{
  "dataset": "chords played on synthesised instruments",
  "train_examples": 52083,
  "bidirectional": false,
  "nesterov": true,
  "orthogonalizer": "newton_schulz_5",
  "epochs": 25.1,
  "lr_schedule": "step",
  "warmup_steps": 150
}
Rows from block 2, named by matrix and row number. Each number is 128 + 32 x the weight over its row's rms, rounded and kept within 0 to 255. All counts start at 0. Numbers have three digits each. After the name is the row's rms in percent of the matrix's.
# fc1: squeeze-excite reduce (model.blocks.2.att.fc1.weight, 24x192), inputs 48-95
fc1.0 084:118067156144087127120139041122119135129120123114141143128129121087100169114107159048127143097131099096102096113106106096116076101111030117163051
fc1.1 095:124100038122120103128123143124103118110122130128123129129097076077120134115130132124119124127137079110144111088113102107045133139155084128102101
fc1.2 165:098116101117065103122126113108086107127114094128073109127087126101130124085111128058121123100074111121111109116093110128136134096102103131029104
fc1.3 052:090139126098111013131125130139152107087118154152129099115098123139131113085113122119133076079150132125112144135147100072108097137103075121104126
fc1.4 121:109122128126105109114118121087103068115076109057097106099136144129122123130075134128152132109133077024130122068073110124123128134137072124122124
fc1.5 104:096113108127019131100126143092112142078130125133149082136120142077126149040121126096119138114114132108146126094051140135091111114121114092128131
fc1.6 062:109124118130059134109140120107058041098133130115113100102095101123085090108095067108125095143132172099063125073054134089124145101171165129124105
fc1.7 102:125120100112080110126085094107037141125115084137141060153125117109123070069088088129128110106142132062119091130147139124115119121121065151100122
fc1.8 075:125104099165128126124125134128103122099131180139096090143146113162145093086130112125122132138161117046065062007106101121117131129075049081133146
fc1.9 108:087130032159125065128152148119137079103097122080115138108096139102106130108126118116128121025124130056115114091074102075103078151127081140099131
fc1.10 097:108122160119075119098097115101121152093111110126129104118087121129107110132135124092136116093122086129149101130114106124074074122107119126113057
fc1.11 050:132095127099135124131114077133115154136115112135118086125096123128138141086124127132133000133137106160165169173131111145090113144112033131120126
fc1.12 163:136123108071099115134101094122139090125119127121104121128100123118056048125121107075118135105139131099088096133129056085129117138070058128105110
fc1.13 076:116119122052090135137114107135148117121127055128131134139085164124115124104136149092116116043139104032156136139112057154043133042118161123139136
fc1.14 091:139126099061135129088129098108154143122081134111098127135114115142111086100117107187130129096128092132140097140133111122134119050106020123116068
fc1.15 155:121135099114072064102068096112139118123125097113134124114103054086079086123084124134126110106123091120141119088102114115090160116125136124116126
fc1.16 052:127127098052140069131120117120117134147119147129072116131095134077104119174121147148121111121117104138127109112110118129118076046130060135130114
fc1.17 073:133102129135080141129051082128130111058131120129108117127116117058122128098137075051131125119113160113114110089119107134136117119081106132161122
fc1.18 090:100118056090075042131180138137141129112136080127123015113088123091103106112127118068128130133113092116134094143109095131106157088124033116064126
fc1.19 057:109128049128089125122151113127095099119086036098112112087098125124122134089130113113122103044121133113116121118120126101152075137126099106074135
fc1.20 093:127123123121080027128059086111081124095076145122136155122089104076098114127125132090122090108136103109079069101104122095112072123095113127132148
fc1.21 103:096124143087070116133111122112123096117077129112087084104121112083127078121120128183122119095137041120087131128090078163094044097120114127114114
fc1.22 104:130079087142115084120121081133138128129085127123145129114132080120143078097126125124107084126148084090135109075131085049088116133120110117134121
fc1.23 107:128105051119122049128094093127119102125114105132137131101127129084114170108135124130093128106114135118137130138083125090164144135125132115030107